From a checkpoint of a small image super-resolution model: widths [64, 128, 128], batches of 256.
Rows from block 5, named by matrix and row number. Each number is 500 + 25 x the weight over the matrix's rms, rounded and kept within 0 to 999. All counts start at 0. Numbers have three digits each.
# conv: 3x3 conv (model.mid.0.conv.weight, 128x128x3x3, standardized in use), inputs 60-69, a 3x3 kernel for each
conv.3:482445526537545507481480529533449502493528484486516517477452451500516472507516509527497501500524498516535523502549530487520501503526549531530533513531524477551514538473489505490476489483485494463493524521509444518503492521526508491554520495534505502506495489500480498494
conv.4:500494465553554498510479472507474498478482480520510448523535512481483461536545507476539500495549490513456494511524496486542514498494515519506507558442485537517552556475470469472478514546525500497486539545489508528491446539496529560514508469494519500511495462523541535513
conv.5:511493497517521544468470495516496511539518523514510515513512510462524550458483529454467498504488514484465486511501472507519477501481493495478470488521538500524481522500489494526518527482498499462517484447461505476520512532538533465493480479473472476513477506458477514515
conv.6:474491478517568425478498472515489483483591507508520513493476522541455458506489454468466495500535508465519523502483479494506503519496494501504498437503549468491520468481539503515525479515521503501468542476483483517563497515475521461436549513462495474497488457464511461473
conv.7:494486526540518486528496501509488492480490491504540495500464506537506511515480486501521528481503503484486550498500508461507522475536512473496466475532502491546468503464523498481490515490512532492509515480517496507516490496483479472482477510503507518480484514447515445477
conv.8:498498476497550513500497496514454501502445543527532519519493499533556477480510497475475494478447512480455498483504483524511466529550515514489494492424477477513482465457468478488506519519508504496491524527505489464458482554488457553492456471494492537480524539497504554482
conv.9:499503501486503545474493532535507539498550522497504479495542523490528526468521492499486552488471494522461452511498478493455521496479518518533499520524500533547457483502502493531485509497507500518547506536532473523525482460501504441515482433522543522500548496487520550466
conv.10:564483520549533484564551528495514515510524470522475547503499470518579511482506470472478493484461499527542504507492526508461492541468505501545536536544509491513513485513553461529457462478481491521474528542498481503487526538477533478490502494479472525484485562536508560542
conv.11:513403514542519538516488517472534493477608496453516511522480503541498527491506507482532498486541469463457482518482538490478508529480533493514544489558485506522498500515475475539486507490475512530504508452517499457503506476468528517499570503489462495560474498510487526516
conv.12:512535448498483494463489488483502482506477498509515448538502489482532494517474491474495495473482473476492492505529492523515514499466486496458502533543500508507517533517479497505508505499521455486501525485545495484485506484508510484524506546525499523505481498532487468526
conv.13:489489525490525489503500489481470498504537511517552537516489499515511452492503478516509528507543541506515510507523463514464497489495462528462504481516491518441535501444474532540457495487538497503495509542490530468514491514514531491456524525493511492523514443511472455474
conv.14:469506471499502491495507486495475474511514463501486471504462478526466476517499501524519478534517482516516498499517499512488489508527479513519517492520529486480511500468492496482483490476501534494524510488504524510487509525517512541554478554536508504478515481469531477480
conv.15:526488543482506514503474515519577513537543474519599515504514495512485453510523513499478442520457434468449485514510534502476514505523479503520464515550502490486494530537504526514472541461453530489494482506504514497467542435532495471486489504482508530491525494487455502458
conv.16:519480488504463496517478495492537522521483519519507490505484501492520509494557480498512513516440470514511501514485514518518497496462500480504498506520520481531468489502480506552481459527521490505537484465509500475479493476488506469487492501509490494523500515499497486485
conv.17:501518499490486490525527535490513492506484485471539494495476488500491503456523486493471496488497500465517528490528498493512496538419446506480460508500513566475493523503471498510487519465518500471475566489545468520505482503486502526462505443506505462474521462446517538487
conv.18:452493521507524510473485501506506514530503510496503511482516516501458494516465489505508504515499479512517542477513498516538519484531517498520486487481481506511518521555496475538562528453508475480488426509493456456498505487510508468491515461525497506512476502460487501512
conv.19:511499502547488502472466505504490506502492539543514473476510525498513516499550492509480502506472509540453529500539508474551563528467546472461481476486498480527503490520471556476501501522489497509477563545519515546532502479498538481545488476491461483492496504501508514493
conv.20:488488483493513525461504506472509489495513518494493522513533511464514510458475495494478490507497546505475520510537495497523547484489530502498525511482469482506527517518518505451465475490475507497482522550549525498518505488486516497459535490525515497521470428538490485485
conv.21:491454474472560539461505500490495500503519520507470513495494476508491498467496484525490514494551495473539502499519504494536471501482496504518533490531534467538495478474519513511507493462475496489511490438478488460514509508507499499505522488534509504511508478531494532526
conv.22:486483529482485522467503479518499497470505508484444511502524519532538517488530459493506512482487530491482514530513518500541521508513502500582515498528511494492456510487528560490501554488503486487483509500468520479507511504526492504528538512532523529525510529529477512476
conv.23:483492496483536544479522491483479499492510507476467515480481481496469496472501504493515480466524492475493520497496513465473523464505510518551504490472511511527527520529509491508546538536491487450493537535511500541517516468499476511515509465501501506500484509500479505508
conv.24:526546511504531472524484488497500542479446509475497523463498529497543496504551508496461487497439519494504524533529490536494514529560505516462477474451496496507525485447491514500544501530541476478485533557522480492511462510514482504467525534517513489447533509464496477507
conv.25:512520505501473485513496509527493509479491486497480544508523494489529495496499515517508493504495506516473507512468502528492492528531475505479504503472483491496512472506500482514500483503515493539494507519485507484491496499506513475513495489506499488484500543513525512494
conv.26:483460503502526509498531524493499462504536472512510447510481483498480501500494491538544483543478528489519520510469522484502480495521450513547518450515477510491489499520488543506462508473511530477542498449453486542474506530531515462539544557495544519494503489489512460541
conv.27:521496513553524486509485512462493499515519502472488503498483526522540498476501488493479518498530563482519514494501516472534535489491478521514487534482538508481496495467524515474499485475514490529490443468475466447506512511488488453469552533512512515523501456484467547498
conv.28:509499501467534489518469450461470513534536543512477520521558498514490499478481460491503471503496499480564552467465519511498541477447517487483512502525460518517479498496532483480502502514506500534491470435521498547594502492485476477489511518473474536506497542470496520542
conv.29:532512509517467521472513518469508505497508497508456534519533481507493511483489490514489475515445512494496511506467500495558493500478486523505473477540501488491502485475495496529513499511505493524519518474477516498521471454518491527484497530533556476517483503495497495534
conv.30:515489508504531454514523524538481532484494471487515527507499483509502460497569505492517481463534517473447503492496502523488540507472493514486531486519492527449477484549517484548539516535521467471458506502522488526496509545478506472503496477484494482514523481508464506510
conv.31:516534499448527536506457496503521514529528484506553471513520505491503449498496490454493508484544524516480466502532507511477534511470445506457468519494481493518530535534501507496498510473522534499475489492556497545489480465548495501523522517502501481480521465464510536532
conv.32:487510481511536506486478475500481466489469498492502484496516501489517513516501513519483503499475504506487482487522491508506490518518507467483472492459497496511550501510513479486523485519487508530487520566548499535507494492502503480514495461464511524506504531494490481502
conv.33:476505511489450499525505486521503505530528474507504491510528527523449501529500506502488502491456514513481502497500548503463515531474466493471507497481466499512460494490515482488528463474459479499493501497487508526511517506472514542527468487535483481492440518474487546493
conv.34:503475504474476519517498499522508483467509528455451502491493509486536467510515458504566520482490488482485522483515482480485549495496484521501497481469501473563506498438506485436510482516515495501506526532524504496478495491466510524518489488515500538531477562524475539499
conv.35:492504501505547522465519519494502527498511487502506465498497489523539503500480461494501515498513469513539506517473491503506453483498477506553485470435508502490474445509504518499512475451479511493508496554497481487466503476503487528489507527476496500517512549495512521525
conv.36:504536478507509504472516511488497511496510510512480499504520518501453492478498470535528531500496456539542533517519496491523504513487496502509493478555524494560494497499506499519458517502510509476503522394520485472469505510522519473490499569478463517496505501502496495503
conv.37:496519511474550437481517512487513491491440459518531518503518535552486520518449538486523503453522533458491496470484505475525483465524478473499531490506486501445459524514498501511495534461528513513499524483501504507493482532485469468485488483451466475515495519509512533505
conv.38:497492496519481526511491481534506491528521472519511471513452504579453489550431492494510479482527481506466520481494529470548504493477494499556509509572497531533503493511497516521484528473458530485496513496521504489486475496476482488520503463524507517508487520527483477495
conv.39:561489516526506509493545543531524497516504466456504535499519537484474487519528524498495546513519448489476458506506518517509586487452503500486502508558505497440477463555502518505473458512532469486530468481541516532489485512508520498499526487451477485502475496534519515476
conv.40:500518524487503525527505539536536504478457462513473521529524533487536551509538506482489503541496496505481489518536481496469478522472477459471450501479447504477509497459486481539474484483515486493469504518502538548492508483470520507473474490458496489445547513486486519464
conv.41:522504476511454517504489527491520537477449524509504514487552507500510484514477495500514501514534474503487503486461513506499514510495507465520495495525515493475500507541448510502461504490515479510497473566535493542470497494508512529529497483531462490519501518534489507486
conv.42:519512505585524519494507488493476497466502534497498566519495473507506523449491490472505479456517447469490475476459515473429533506547526501507481451429482499481488501492442485505509503490450492526508498534515461507486507493484491500502488431509494522514544548490524527533
conv.43:489537505507514517518558529469519488488506541478502527478518519501539533477518553518515514494518463513489519506531514499491542515550511500476482498400444506472450515491503499479471498520504513513526469512548513516518516497506530515448531485506488521489468462475483510474
conv.44:482508496485487470476505520526467521489502505527476526500509526488505497507493531488503495492529523530477518514497524478491455455510495507477511544527509515488498501471514465516495513465500511499501490491494538472509496508488533468480482551482517495505486546470518498522
conv.45:496506507524487497497499521502496479507545516483498521496481500520496525489478494515517510509574508525536495487487490503503487510533496492508483527532483506517498502511499511468492495502467504472503521486522508516499520505482512462509504512499531542503507521519505513516
conv.46:525539477534468484487523535474532527453555518443509525530517527508502469527513503517535525491545501516548500515465519489493472482515518498469486486491483462480470500488492480491461464500492470486513487462488559495457497504503527519482480575513518457457520497468481481484
conv.47:520530487505480488507471493503505490511533469490459444496510523510438516491496542477484503499591523481448516494492500494482504501554501480481522472488555520494524501512507502561552504531507471529514538521531508514515499469527508484496511530471474489468524543455456450446
conv.48:497502500463510495477495478508508485509482471517456532499532508518434486505491521476520522458541514472490475507536482500535456466505497497526496513481520503487530527498499542469534517505511499466524504491501526504515467473484472530458470462485496526484495475523503530470
conv.49:526489483449514521552504389505523515494434467495505480530551479527588556485454470493526480474421490458491506528515514523488470471469484456473526481476517463454494521504483486479580503462480510490484493499512535494517522488535513471532513473531488533503516530498488456468
conv.50:531504525477481497504480573502487493464490470486451510502504504479520555470494514542508470498510485501433488501505445546589464529537486508472491510512486554508512495508474476541526503503516536590528488453477498492465503508493499583544532533518493521508558499519496561503
conv.51:489493501498499477484520509490485540486530464528562472493521488500516500494484482489530514501499507509526491483488540482504496452501482503508504481551494481470496509541507541507534528488517495521536492475508475545514538498533473492492487486482527483511516502475482484513
conv.52:500464518482499516464469476468517495491559553475489541506525539501511509503526486510504484490533420472490493497462497528493503482479523509487501476505513489504509496508494485549473489501524498528471538507512502499488493506492492494513494515452501493510536472559501479503
conv.53:485475514497491531498457495534483505510527495507471516509522537447472492508490500490513503496496499534494511530504485493436544471483537538514497535468452512523472520517531492545498501547463521505477499489503527512515493486508554472570483491512523552513497493505506485476
conv.54:524498499481462538485467506487508501479544521517513493499506499531507520497514488536529475513474447462580536507485492500466560483441516484527525475514485457515532495499489524531476448521505478480508495444500515530460507504521506445497530492517494500467490460521475493508
conv.55:495494507531542521508474514472522483467565501490519511492500547505481476506505472493505488497546486512505500510514519518495548478467559490503485504498469457502494460505464498507506524545484506491484512459526497478555512480510521528477541503480481514493484511504472482489
conv.56:495493523522557547515481512490522496517472551497493519500531509488522521459480492521488519555488512540527511494496476489506481517538510506525529512499482493482438503474450493453457503485503514553507497494487484442496508518530503469519498536469468499474516505460491457462
conv.57:472493511460470521422441505509519509530528495478455506520490464507491506477539483528509520510390475511435486501497524542449470523469510503534530485530526493586516522503500534560477507522465494527531506523506487477500486487523518475514523459517483500518539557524499562502
conv.58:479470475514497539495478524499513522444492523527451510524510511491513468494465538493479449504506468512524498497458526528483499499485496503499500521507517474510537473512460469533468420541519546584536485492489496415434540465508532438513542491530498490516496460481505488501
conv.59:512507503474492492500500486487502479511503455508491455517548495523458485492541515509491529503574544526487524517510505508491477491512506500497522487548504528536479477472492518549501506461486532535491509512463505530505515474513511550510511552533496500483532458446497523451
conv.60:472469484494491522481501487518479491492446490527510560523500526520488511520481502507490474516530514510463506519501481485427473490490499532522546511465492548474469507508542504474529502481484506476462575559457559492505480505471494563492440479465530531484496483463495523494
conv.61:531493470514448486501512510480494499448466534494498486546513504562485532482460507486501476464477482440489494509493447485553495523500444497455515453471511500505523488446516478463486503520526499534523517510531481500456503530484495496476499522520506523516496520514496503511
conv.62:469471495519476484491486502504461519484511507560457489474528467535444496551505482518521510510545518466495515520510461517516501511537490526473528495530508486494518486473473458494496516494486554556515512447565489503525495521482515543494463489507514515521538482543537517486
conv.63:510497496485556484487478483503471496497470530512489485495500488516570512508497525509474502481458517470496489480504489480538449478544509516501513496395469517466533516508522497460515516490538529501496520523446527512491485517473487479472496520461522455475497487481511506511
conv.64:548532472548538487502518524540470498492462507472510553532507522494419499532518525510559518515527551508458467513494513535522445513483508485504509517486445503454432480479521464517498503493518501460468449491526485520489505492512491580507537499523478498488529487518478491461
conv.65:504529521506533490520524513526504520503520500505503486457475473484544451504483516483490524503529524547521533501505531491483552511459481472471517501525510495474457513490515542500480503462505478480495456515545489493514510489527542517501497546541459485518448416519469482500
conv.66:497559474488525496515497465515483473562446488526499492490511513485443496484469477468506567503496568489464545498515474506488540502484509512474516520486453505491435501496509511517474539437507498503503531506556490546550487480527471520574475490532498517497504510484494516543
conv.67:510491491520465513521501517516502470478458481498502480489507508526474540507501496495475519495465481491480501492515492491445520503511498528513499519415514498488491471489469462466523491467521513509487504538491492485527499517510496472526499503518529504494524532482512512500
conv.68:483470500491484487482455480502527502519499532510521500500508479491512492499484497492505501516477479488508490500519510494518513487479493497503496478469495478536514520507503494529475509507480504499492508550498493494490520505516506516531501492521488496492497470517486525517
conv.69:509516488502571514536583493518505510481472514496492524510534489520564500488486450478530532477528514501526509518491517520554489488562503486456517521481507536467458502472472500479458525417486535524499492511494511498517495535525488575510534537537515450534492500524424490495
conv.70:533533514548533498489481535533474485465541498481471494510483515511501476487438456509515496513438576528529493522485534541499531484481495499496492467497445483514444501488520473482504494451475479508512507504483517495491473490480470530489511525509511500510491531491488501487
conv.71:512509487503521504477524535491492487510464512512523523511557493490513450495510448503461508545504563526468489500528487537527466462532490494504536473494516501466510517474498525467534474503483509472472498499491496499517506520517527547485515503508460518465514514451493527462
conv.72:470511472518503470507528505520535508565473533554467530501467526537480487505495528522496521505469534492383467488476514544488531495490475508517505480529495493442518470511502531461506445479524476437510517454510493505509474522484474566470478521480538481495538496557532481504